config.yaml
model: "multi-label image tagger"
train_examples: 203450
image_size: 40
crop_scale_min: 1
norm: "rmsnorm"
conv_stem: true
num_labels: 23
residual_init: "none"
epochs: 12.6
Rows from block 9 of a small multi-label image tagger, named by matrix and row number. Rows with one number belong to one neuron. Each number is 500 + 50 x the weight over its row's rms, rounded and kept within 0 to 999. All counts start at 0. Numbers have three digits each.
After each neuron's rows are labels from the 100 images, of 14976, where the neuron reaches its largest size: "colour at peak" is the nearest of a few named colours to the mean colour under the peak. Only what is clearly more common there than usual is listed. The data: small charts drawn from random numbers. In brackets: how many of the 100, against the usual share in percent.
# u: gMLP up (value half) (model.blocks.9.mixer.u.weight, 160x160), inputs 108-159
# v: gMLP up (gate half) (model.blocks.9.mixer.v.weight, 160x160), inputs 108-159
# out: gMLP down (model.blocks.9.mixer.out.weight, 160x160, transposed), outputs 108-159

u.129:549478461540538543607529594473534399478477447584464522462499461468536489495505457544563519536416543505482496522492505483473444543589481551489534467489572586
v.129:514481456494542517466550478517556496487524502479434494476572507504520473521364504468561492447488488523508599576496403535368568372526591538463437529522498455
out.129:489574475490437494400497462558516453498496416493552485528520508531548585429480449449590528508467384568507556505523469444455576506520490470433455542489561450
colour at peak: white (66 vs 39.1)

u.2:444501477550421544535456488500523449440433526508613491454526586559551522477574445434576527468471490473477521563452510492473423478481510440573509539474479579
v.2:527438586500484426417410501569586563476519388422529491512484514538600469348483420487517486561547530514502457552549507472434495480474416374465483492644527574
out.2:533430474443503451622497407467555497534508369462516459490612431460473459448457411481594469522586462524504536417497511523480530471521545481495498588459487435
colour at peak: white (66 vs 39.1)

u.131:573439554499535514475522631545564572613524437520499560525472439526542471494542555423496421474522546472525380408540533576460387413580573439496519415543445540
v.131:435467480421552491416481477480466448516435453584529530474449523489541526572559399451443504474462512504411458571483574500431415486439439483427524571448535415
out.131:507512492581534415515460466522550475509479451424529479527583448399536531462543490534562431494523487468510530504427492556537507587529500484493454471440479537
colour at peak: grey (86 vs 11.5)

u.135:522478524558470430495497448575565396543445571633446512525538488542468430491465446554475594521459495559568482461587497411527502483550522446560552505482453460
v.135:518484412536555537486548423486515456560512454557530510483468437588483555542506483522508423480506358495415473508507568520436449486430447511500516568503448502
out.135:481507510492457554450514508496528586574545502626487413473497508561488542504585450566474572465525538465532515550439450484468498442477520577532440495506592472
colour at peak: white (67 vs 39.1)

u.18:543560485544603491500504487439475451524466440513558522411487446469541534479390476502469445573511474522492501444451481466527521574441510447537498359563449492
v.18:415493564478523487547412465529586526594508509514507471555506468382530506528517439545489655540538525476491488444411566442508513536499444488569522465535547458
out.18:434569518515489502545535505526577530486516493490541460388509467565406479531488487492440463517462473489534511548417468510533571471464532525444503449594406545
colour at peak: grey (28 vs 11.5)

u.141:464399536443545483437451422602531522493559466496514444471585454524483549583521458558431438571473489527541491505552466407463526511483502521453538491540550395
v.141:566439579540494547638415544518511563515603516483508388618465565529417501514495553485491500528486497564501468519600529512461476506484474617502467518572551492
out.141:562558427534431510514497495560469487545482492477548529393497474440466517459552420502497506437594485449572485495449573482501469535434462480610421428503406452
colour at peak: black (61 vs 15.6)

u.30:519435418464563547425513569434526529479525513543602496535453509563437512516538440521533550446462589545559458447494553530404560524526466581583457505464567447
v.30:613487498487451584524479480482496488512455457370440577571426489520509487510533461500399534440546567551541515418596414560510474489531397567545529475465485520
out.30:531473497500509466523478561476482570503492506507498502463599494386569528432522498541479479522555475475435475543480404484456487545543491470534414458440512412
colour at peak: grey (29 vs 11.5)

u.137:677472433515491529513508533461598510457331402538547480539515568472459491443491515502544408536552470478506422484524499454528499486536374465542491515468488537
v.137:523554423479509546500499506520356519519446525421459504434485439480539469538506499450485456454500436623513452573567478480531552517509565450500488480466404606
out.137:433432485456424559478537529531476590509603555502459443481443614470456412541416539568384529521490520425575411525481509506410474539367506495484533521607485486
colour at peak: white (75 vs 39.1)

u.127:484475485635514525470550510404560484562447482493642497520500480525540519471550462471479531505501566559500569515595489563496501533468524576486516537416533549
v.127:589460482492500536434514518539558489517475434547418479525545476499473546424558499499552444445543592586474575485472453476485511487508517472475528481549481478
out.127:426410441441486506418454494457578480498472394563475415577510501415534562472413482416536460355495471483534542491459457440555501479488488539415505525488450475
colour at peak: white (68 vs 39.1)

u.87:553433424469493566459442514491615480479462384523593421497582531531451480437479478422481595470601502474413483483479466437435437594477596524554502477504526492
v.87:495499502590424445453486499511546498527468402592506423494555505488548583442530468477565497423580548492494577471502494563372557451379533489564505456451425472
out.87:492531509479488522466492390500495406434445501485525401514543460485552461538498415481529507417529541518516556433495445500554507449608412425400504496432466500
colour at peak: white (66 vs 39.1)

u.69:516545574505503537666521499443506437490522529556562505481457470453504478471476510475508502487455487515501426528508516464496446410604533515606581497566551557
v.69:580524509544470496472530465530507477478522501586451421533498510472468512403534417509547504457442491480519452450410585555485498499448438503513573480525534480
out.69:479395553467447450583560533530489545554488489432439477440462530503567488496493515510425419481511562488507533508444385408521487572553542527443535450434445474
colour at peak: white (75 vs 39.1)

u.54:437495574500430535587539491489452501481462501544549459628463528497486469434508438537472464472505537543475539549544492538581528534418558523553613519457480432
v.54:440555550520460477493526512515527568555471553501438534624538475507415558469569495537575498526584430504597598450528516437520420561559563458555487561528469438
out.54:520488470459412478552398491542434511492504489573506502502491503502520482474531499636449564493372517548606516506557395540400385474452463522514473535459563478
colour at peak: pink (40 vs 14.8)

u.126:542401469554495547451447529605578476460489497550506474458539445544505559502553500505424452488555451522455501479373475486434563524480429481519518464471561415
v.126:533502482517518480547539497562476473482558528526453576361476405424493537505458554459487563452566533449460552470517553582484493502538532577560482511517476563
out.126:519451473490525512415572470479426562501535498453545425462511504572522520539568457561488564512436505389466578517478429497466497560481447514415423536426532541
colour at peak: pink (37 vs 14.8)

u.151:478586490526520491441569600452462493492541554470529449512544580532434546485515512477542475462454424520566517548551561585458510496509534511514581477510428512
v.151:562485499534495561546520489514418547470519531472511492424574525457522410543435435473440510568477458529535476512439424471499464425471525511562484421455516484
out.151:476407488493548506527481536598494473515581464473547458535536448473502368464520472463448460496604535482492452422514510575452577482546534472432479505494600429
colour at peak: grey (33 vs 11.5)

u.122:534468481427454435555458562479519457454534481516492413526466548393470391457537506519633459494576511542457403509453534463447501401452448499460512573493492529
v.122:455521541513474524403602473467494496513561473466483471384487472375538427426474392464496617517523538500485481514593420513517553491501466501460487542572488526
out.122:496558489493459507507354531533520480429466547477509472432505504420428512500477436532534523468515458660492437496510548497459478439508480462413469559498531550
colour at peak: black (87 vs 15.6)

u.48:505548498532485512487543487522492436424534446558500446507483575535526525572483536518500547400385476581496460591552463529361554460436551565541593524574490528
v.48:490517472422485499657437540421510463536446558528494468483415533479444554465514520508450487506536485512461518520525556421472500500471546560520553489474478506
out.48:509459516515505507510552419525463544505518543452493490449523418454550582422502555479581481558562564515493543470475434533495508618501482589590497526465584476
colour at peak: white (82 vs 39.1)

u.94:537547415519504564430442537493449589491506430477521515495564458479504526449402494504510561557541403557463544473463513506457483489481518447566402486478516423
v.94:534472488435498506423490479662518572597532416517493398478565483490539537419436530559372459431511542381453559518600472516352517499457455472584512513513511518
out.94:502496448494503559606435488518567525509475503520482458486525576552536458468449498428552484554581498546445558434488457452402505587556515525460457378507478577
colour at peak: white (76 vs 39.1)

u.72:576557556534450536421532516458391545530394499508563496498401579564438507485544524535450515567575613491506495478517439478512523462537480489433433557428583495
v.72:470488475494422473513631435529408523654457548550594488443368530516506494554522508468478478542438513522455494437417506545500418468515496559478550474549434520
out.72:513451510486399540589516536540467517457481543566476451461532474494468486543515545481470468495429495500495483458509484496433473515472556500544521495534412501
colour at peak: pink (34 vs 14.8)

u.62:385494497373514476578521497515507439521560556547532477535566564463514551558489538493511445487558475482457479436436491606519448523439441473541471495442487444
v.62:480463504469592489498552562487528502522503529506584430508535560451567529543537482505537515465550529492475576388500506626582413485509522634559463500486526499
out.62:475446437578460511465475474478429524446499485428516517453414562520453473538528447532569523512486475429680503460533575523436597515592489561486606499476507511
colour at peak: pink (33 vs 14.8)

u.46:460438503496446440534560453341474453555537452482480447506495468551491500527493427466477487549518460468598494474585482486519491465525518492536456523588516501
v.46:500433603520443522506515527496442498573463503496448496517463501439371474482547498545522495383519510481473514501535474576470510431576573540453551514498442565
out.46:559454463538525530468489505481484485500507460512488472441623533416461371507444554536605486496421560567552518531444550446581383517511494585490562607498494509
colour at peak: white (67 vs 39.1)

u.128:526435552529496556456490488464462523490498553477509554570556448510529544514588450537539441524567402403491494528563496547447580472618539514560487505554464470
v.128:593508495489494529509514519493551499504505589472592498503568454479495496492527452493423613394471539484504541452503601558436480535503603528528542506472467562
out.128:446501532428475451581450528524523489363468438465547552440522553475519512570463524525458433502484545449502535505454419482452526475498536522470450556477504490
colour at peak: white (67 vs 39.1)

u.59:503453425397432443496548460510456462625486489540531454430483446524505476523541468518465447467497414506521476494536507518460577504548556466526482527539530501
v.59:496534490472518473505488501555531431609485466395491516519463467503485500444463478524482429451458469476574511534532526498446462468443512502460468422535529439
out.59:492467511553549632513519527449501593446466584575556619477465444527427553528499475507578540522456502498529449441535512479540520513585478526556556502461463465
colour at peak: black (38 vs 15.6)

u.71:568451481473481613506519533571456529556507495520509445426484414554457451539458409584543575467452527452491506444625554512498462531514525507526449526518480497
v.71:487472469496457542576558469619506486616496507541448491459499469497484558476477443557519473454503528526551601535500480516431478405475533387443586437491422537
out.71:580585433452461550540493480500523508496504514506440551531431532479566414452488505513447482486471532505635519455503420556474472505426605512591490482516454461
colour at peak: pink (38 vs 14.8)

u.44:571578473462562481542547474454423559613560443524484468514593481532553523457503483475547582588506472506602498552468459523612504537507438593544489515444562510
v.44:440484491420508483474562494531504487577507430598483455512470478444426530522620416510608497508509550485487655393495463501518432464469523531464526520472488598
out.44:521500579494540411527456463524423524530413549562462524536591464524503503574493519481544451570413457453612448499507393543506463480512505516450444546526533549
colour at peak: black (57 vs 15.6)

u.101:476525457461525510511518480583552506426573485517457593602537607561472436550536500602497535497536412493413513471509390547514405598454513475529493486525539474
v.101:523533480493562537491551553500534492510441450570497526486510467521432548552420522504516479510553476481437601549551609429626465500510553399424509409493545502
out.101:545552501516447488544439631469569490464473505527495499472554513437490476519472565422542525510572490487454442434483533537505529530517566467581505458453444527
colour at peak: pink (36 vs 14.8)

u.99:534526524496381514577484540501527449533550532509528470512458489505502555555539404531545509514532441575524519534527386485460556420445451526570467418575508394
v.99:537499478560522524523532494522571499433454394547484480595500564527500641441448449468461475477548588418516445550564516599472485541480470443549501567573499403
out.99:473512529453424524541521440506515456565505434468487614445494632511532570492446480535501495497506528409494548481533557527434482481479521563538493489533480438
colour at peak: black (39 vs 15.6)

u.154:525548531541379477535418529492455490509558529516451441528498571343385514501502455571602468469475410517438444491506520565397459408527494526542436585517516483
v.154:571569518527449580419551470500515448521446507434543457445478466476594408482535545494523550507533487532497399433472507564433517533539496428510517552473502522
out.154:444532479445504458547416476529439524552560550557518448461536493427406511460518466577564531504502414545420502489480592489477495420444542536425555459541497543
colour at peak: black (84 vs 15.6)

u.136:538452466691475473528478536501411561548533399530509415545473493483490496516552561531534473415642494507475461574569469476508457515452451537391486490488529566
v.136:548482534532539483548540568573597582518451421477429474411428469460518592416600489451505495489577465435522560484585500414540551530462454456559464513510570461
out.136:480544458488484441517502489471584545518491363409509545521515531511524532505486503446490542572465472530486566573422565594398528520511532446490491544440537496
colour at peak: pink (33 vs 14.8)

u.132:509412491484553548633504579430506561482483580539423466583592452444472429495427478475497464428456526463471496516456500455419434535510465409467408441519513476
v.132:564543518466459527457538521484533460520538495404468529593527513514532377628503497538414529541605454474458484531418475481528539543435488482534434500516444434
out.132:551427513526552534565487586515575562457476525518420482522556499464551558474475496513402566497472571485539427498614464510548444579514558516593529451557488420
colour at peak: black (39 vs 15.6)

u.37:494464472563452463474538463440418514576575436587486503520578471596570523486567505537486503492430519427506500427560487609464403446520479552489492427522621468
v.37:547516622401453458482602478453515475487491533507531531415386456550564539521523539488501473424435485538455574452564459468503528556511502634559529532486585604
out.37:567471497606500546466627415524450484567379546466483605619464493587649504459537552502488475457434487469475500492478464527497526444565452528466484530485462487
colour at peak: pink (38 vs 14.8)

u.123:401544554372436510480521564519469525543485356495491523473518447577537449528499456499416491513425483462489546497449499554453416552546443529498520406589595462
v.123:539488441539520564555478481442449470551411495488481518572524466549519553488511481658448463583464544493489471509497585556484413548508492525566478496523474423
out.123:469534519474518545415459438381458508602495513449405466539439502520536502454490521448528482408500513471489560444456550467537497572366457558507503484477487534
colour at peak: black (36 vs 15.6)

u.39:467500439542452456477459411500464520582470492530532501485458402539492515525495522562533537550490517491503594503518564547439485543515480457551559493468566523
v.39:483525561477546529494407479375514496444476515499471470527473496552441500500482449568483543497467505605611535512552496562402430537487592445463453525582464431
out.39:470456496393484476407565445522571531535459440477604506407507464573518521573489459495538528480530512485471540519521494508511458434466555530388482505471581436
colour at peak: white (69 vs 39.1)

u.95:450459530339523487462430557492499563519425439513501526488530473496517487510410547339530545558438482478524455523369488564437574560478522533494533418462496519
v.95:549486472508483476441475563457478486543448536528446472500501478423413478470575478467471574522466491499588523497551467555449492473576521486406464510463441495
out.95:474537571492548447552620538468472476528435558535380487458545443545476485522544499540490463524515397446552430524522540484524566394521414429419554474456531569
colour at peak: black (35 vs 15.6)

u.105:572441519529568409453608461551510433501553461592494434446448504428540456409523451512508489503468539535443488583522474471501552439414502468503471590520543491
v.105:579442487537419628591514463587592514457498507500454484529527467550450520530489497427449413450575500614503616463455435483558414471564398423484450497506516463
out.105:542535413543557502450434452495554492498504563486521475592507604476428565510425553498526476470506549422574492459429587563580526468456482464556626493489547439
colour at peak: grey (37 vs 11.5)

u.77:497508464495487491521501507540487500509597536539488509537408412477483414483486414492536571389444503509424503530418536539518414420391587567452477513490563537
v.77:485483467525466483408465446558441435613454515561494524499468411510491484550553472490496457557505538550428523459424558472429539564619526574401548464556449457
out.77:437530524480411466522499367526534459509549460483533578485519513474514513427548627533452465526534528454501479475500494510443522532520401552546561433434504546
colour at peak: grey (37 vs 11.5)

u.28:427426504453542544589489463442475456476521485500464454530519400504573471463572446516623527563446554479537504471544438420436499498549465432468433506543572534
v.28:562465483457408534563449520519505486516505578439456447562531423571469408478549493518485512471444523488509515477491513606449518508545530547387495444469429483
out.28:555474378496455507519487493529608637436543517412439502544497525535426444498474556441511439479508484531547544484606469406563489520503564542519491397502498468
colour at peak: black (48 vs 15.6)

u.150:525560572437597580550431479469552450471522475567541512545519494499583533568612468542486446564558406561443520547468455582461553385443490500554562491554537577
v.150:531476554462482463443493543492493461535558449544562549431452509551503478498434502539472543533498359441459439602452516562464444507510497424485494531417478538
out.150:421423510488501538396408444511410465501541529582540526449488498483525598453464511412607513455452384445473483567522511501420552471565544571470490551428535513
colour at peak: black (34 vs 15.6)

u.156:437469542584466444489623475441485482493520431522536525476479532371498465501471469460439476614481506481474404495389538546506533507457524460517469465529497524
v.156:511443497488564485520503496534541467451537470521511498519476483513551549475567395398549568512489505414428513484592583495446594535494514465517496559526528577
out.156:496498420573498528466503520525471462490475514554536542467514403478487470540480601520541420512611444560438479517457328492511490576439510522458438494559474515
colour at peak: brown (26 vs 9.5)

u.12:486513510497468552451418488505499443469532411460396453521501468512471456526476428434488502564450452474559483500479481508475515432523534503478472499542512521
v.12:498522482492404479470501466447518430489508505500497637526480497483523491528576519549462439435436490537458496419443515575473532486568448545583592535469470524
out.12:478520518506541514482586522581515505520468547587656428460441483549450517479418553581484458388522594460474622491498456432521444524481530532531517454568511467
colour at peak: pink (38 vs 14.8)

u.83:389553547430533534490425451488545551441528422471513504511480491513525489555471500579551491529530507432571436523477553498443482418582528513562475495447505432
v.83:496505505558552564519479550508473507582489513471466479596531487470421556594526441544514502433585482583432575583529509472540431489555438538434489544401470590
out.83:463466489529499624454508469475424473476469497436515496524457597500472604519514615515542465425472504538491450452467402507528466481476521515487442516499529473
colour at peak: black (72 vs 15.6)

u.155:533495455483451546505505465545528552472567505561504581502453555529470515480448546510545487479449453502445540459473472459441484448436526591390482582565519474
v.155:506484486511503499456585558532518627464553439464485490513544511478527552450519483535493534512574530457528528488476529422426404473497529462559432519547487426
out.155:496534529512511445554419454454549383597471512467528523402521548584481460512518403529553462496495515476509522569451428545434590562519465470491463451481540627
colour at peak: black (48 vs 15.6)

u.11:585491507373585542467547505473499408475505374440510515458483473495401462523495457483553487614427420504459477500536440438447539538556497428420428489425427603
v.11:498521456468520539505547493377527533494520444431575555586475489584427499511534514578583538470512484465588461501406447487459526548424448548492466481553434523
out.11:456549490584451535461531530489529532463419517633490557414518486434577385567432474473422513433519553472454428512494559532573466513499497525550576568526403489
colour at peak: white (64 vs 39.1)

u.67:468459612406500557543457561491447476498525560498454504575491549418489482489474516506449608545399636417575540509519493463411498402482522531551550557539521482
v.67:549397476459505533481428501481489488455471572537475432486589472461529557550449569409439458439472538466480392495473465490445536488584526547470587443482468484
out.67:427597484426436559447494536503466422574467537471477510438477512563587459593515506418450527385552452529543498548480537519432520488489490439554492457379435538
colour at peak: white (72 vs 39.1)

u.158:519406559525542451500567506585452469571485492462551475482438552476495451550480398487505525474536417512569601461573534513544459504463478541552484527428555502
v.158:477533437447537485463456524617521468457497525514524490498503496463493556464524489549479435440497459536478468484475468502588475514492465469624474524535553460
out.158:494462495431519501569457519449558530432552511453553520484607467442424476566563407526520429497526594486522554529463582550507541613524534489500536538532491530
colour at peak: grey (33 vs 11.5)

u.4:521445484517463383581497532464560520435544479500488534526527523482558525532538503524481517372471499518473490548444620514584513530454514545462494552410505476
v.4:552459458492485578555528389496531461445503431420496523532496498513541520478426439457510477524465508541494404507371511483506445454504462556548548470507485541
out.4:463565540464522440626478388450502466533503512505500500491531461498493472499611428603578504584508456498516462473523444497545493507575527455543479500477549504
colour at peak: pink (33 vs 14.8); brown (27 vs 9.5)

u.82:480507492506441491380508425512431420472508564482469593444441515580447578530551532502497590534437545583457586485394522537511481534555372472398469527470508582
v.82:558556442466492568502418526536574441458503465448539612505461511517482411485566461476554504529433523517456457496542550443553501611464503513511514538483412533
out.82:525473513502519487460538461501488519508531463459456551507485397559505538441454499486596454472458509513434569503495414501435507527603512424438494563511412524
colour at peak: pink (39 vs 14.8)

u.42:583507582526513532503468476572511450421541513538566510543532515467518515374500440526480424521426553522462482461475562428572547500440484530551541560479615478
v.42:509525523493482436467448530589561505601483481637486517499520555444469500499467526458477529479500496440445528594430514440418426491542456491415531446580443507
out.42:524518507522460496518470498492474468518521410549489504507454517557527542531463491496524514464405444540552459540531454494397539533480362437541464506623507590
colour at peak: grey (36 vs 11.5)

u.3:492566563492506533554570571580587496561502399605539502562596512524478488494600496466501500538494429441435429413486528493464388510420509441486543487474479501
v.3:519495488504503478449458519458518489534487569536494516555513498378534554536536549407532506441532421450442517566507464475517468439492535492538522422585437622
out.3:440562576573502510519545616513534519552493565427437565533537497454434477506497514353470574419483516517464483560507600510548497380585521507593530500519556487
colour at peak: white (66 vs 39.1)

u.149:531555476403456510524467506481429549522387519487515458434548520457386440485513541523509501464508466615418525501523556497514565511452510580443430483527513489
v.149:554461483438560536392526480382490503530553552496431444502499482495551475425425479556499463420441476523508554469526550511513483533472498596515436573555475587
out.149:511393539455484515466558508520473541503507489534620487594483495427477424528486557426486467630510512407465522501508448496519487483515402480457495528520542504
colour at peak: grey (37 vs 11.5)

u.41:520541474539470514454430498483512514524472473469519428484537484463516458497506485478467490461481529530546557519458499535493461506440485463434450363451545578
v.41:556519526414495451544564510482526516582503635515462504528470476440531396547557575583436491543518516495472429509504470530435559520503547495541587532482460560
out.41:532509492471453447394512535532469435605617466504598458552516445504492487451516506594492470519463502540511503462585538492508484493465444498502511573542510503
colour at peak: white (71 vs 39.1)

u.33:406432458519539556495529456486532614548485495534527411531519473446472466565518447530478530574569487446491461527610495604488499449515430407545527471503515456
v.33:475484434481486460445479525467398506450487499493419643437469495500560383528520457517521498541537459487479426478459519474577459556486500570479527529450461461
out.33:518464483463482564517563410513570505467536472492503447388511553497369527390478555522472484543589539511406475511512423518490504585495517528460427502576605495
colour at peak: white (73 vs 39.1)

u.104:511515476464443524460497505538467527478543469389452443510512540491575524556482585461491467477517511590431458571455435556435537555501517557461486536497557573
v.104:504505519407541495457417470420405576558522337414508535528480476455435494434433522532502433500439450428595504492462488467509477551481511447467451464556495547
out.104:484552526514544479606554452411481435522457479545574538596522512507548426480550508494430453584571439503484548507479441449489495492504495400552470448433546507
colour at peak: white (67 vs 39.1)

u.64:495432511555364506479469521479540490418457511537534484518453556493484468475502525463510543538432565587519450466430527525429536477513435510521538450437568449
v.64:507367544468495533551424471527510465531512521433555442543528541444514487477443460482468501438522481524510467551486508478527564506456558423513588531440500480
out.64:500447537496563430521524476476569509499491518528497490422548558520466566582463410475485529479487519414518509464499514414570506529469505645579479521564511471
colour at peak: grey (63 vs 11.5)

u.8:531512541495444586446415544502484587448464496463514525543458516515518523374560428438517496501526575574555433376451529450461476530463496483386515474543396474
v.8:541544557512423542490455568521471603514448522534447556559591511502502655499470508529511541515464557524513542493511415522463550537419442513517495522532415551
out.8:512523492520461566514483455402551491419563508456502487398505496488531469581526414453472566498448423489540510627481564467478527507475490488520446495473528493
colour at peak: pink (35 vs 14.8)

u.50:521468500446471497492430404522398481493479472546542552466606528506516500565465441425508502603437421502570453509449544516486524463513520530512550471562508466
v.50:443525570500487499469488501535546403518462523545487500514506496528431600498431496623547485617473566520486530478488471440506482482477597468448561540487587481
out.50:479509509474454493470513489587462429436477513482519519483528578447524418546494592508579499439471551403537430385594590548421484585517457666544581455515547548
colour at peak: pink (37 vs 14.8)

u.118:520537498476509455492359508523549487406471534455540563488497553490484432522499533414512501455484496522448502554542477555432423572467514524611447511468532503
v.118:565558469463516461415490551457433452472528418566523472557544472509521500556491460543419506533465491484510445589497480550497521529519495437520427496424529422
out.118:546513566551598508656497471460500471526468472526476498397469430556553581481494500510574485496467532475561448513448499522500512500411450446445495471392507483
colour at peak: pink (45 vs 14.8)

u.148:431441633455462511523515537495569587422519503430522514465485530416490574478550480572544538488505475579496474527508508504506482479602450555603477493517512432
v.148:523466453419515518444430504554499495456461540582604489502450449520387460509468511505455560539449508429530498435531556442496547521555578530514605477426505532
out.148:493464502412553407476550500514527451530477553480477432589480567470439492384459431504546409502517494520553561495585511439466520430392445506414529486527604458
colour at peak: grey (38 vs 11.5)

u.56:543434415507470529521470492503405473543594462420421576461497423486519519393535466476502507526420513569516538531583563504470388464460519504577466619501533610
v.56:558496511654484591367502607409411487535460517497501625527472469509485498509457497420518459596425534527552585453498445565481414467436520521432528506462455557
out.56:515553465496538498564415588518480481573540561548560451497477514564541479510513539550565524466504529461532551519440535491474546430457558550610431499489542512
colour at peak: grey (30 vs 11.5)

u.63:546452492567404441440556476520550474491480477496449443456457563498492410444499465522540518516470570493506539390581428482451554469523521528560599529516490575
v.63:468528551556410469450541587559509485495483456526509506571459488451515476510476449490515479536502522450520489397511497503475514366468531608586493454531553563
out.63:404553547461447432571439497573532453503519516559562425430524505533519548488470441521510535523591484499475461526502538518553560418505495477541473504474451481
colour at peak: grey (47 vs 11.5)

u.16:485562477511465514450551578456509491465475461546535415520536605397429527374455414503539482446456502467468462592436543417536442507539511524493536534444544589
v.16:537459457534567455547502453445485466531531401589505531510458508545493485473497507507519478528537394485486501486583593519514460426448476607436549558442548539
out.16:617476440497451470469504471563565460538518543461509518508532501582539589464508618545521457507463457481483464499555564620517445489548514491433437576491520512
colour at peak: brown (42 vs 9.5)

u.120:514475490492510408514518504550401491584501488427437441550502502431486530458537546590382510514490415515533448528480545478492500431427473428436506573469521599
v.120:503497480491445473465496526422532583493517543545412517554476492467563534638488545453552487511442539520467548444433637473476451585510477547468491596535491512
out.120:524496549463450481516473566448430458375458484542543553604454510480453457363500508496592454477484564499454544459531602488540435454508396478530510569463505464
colour at peak: pink (37 vs 14.8)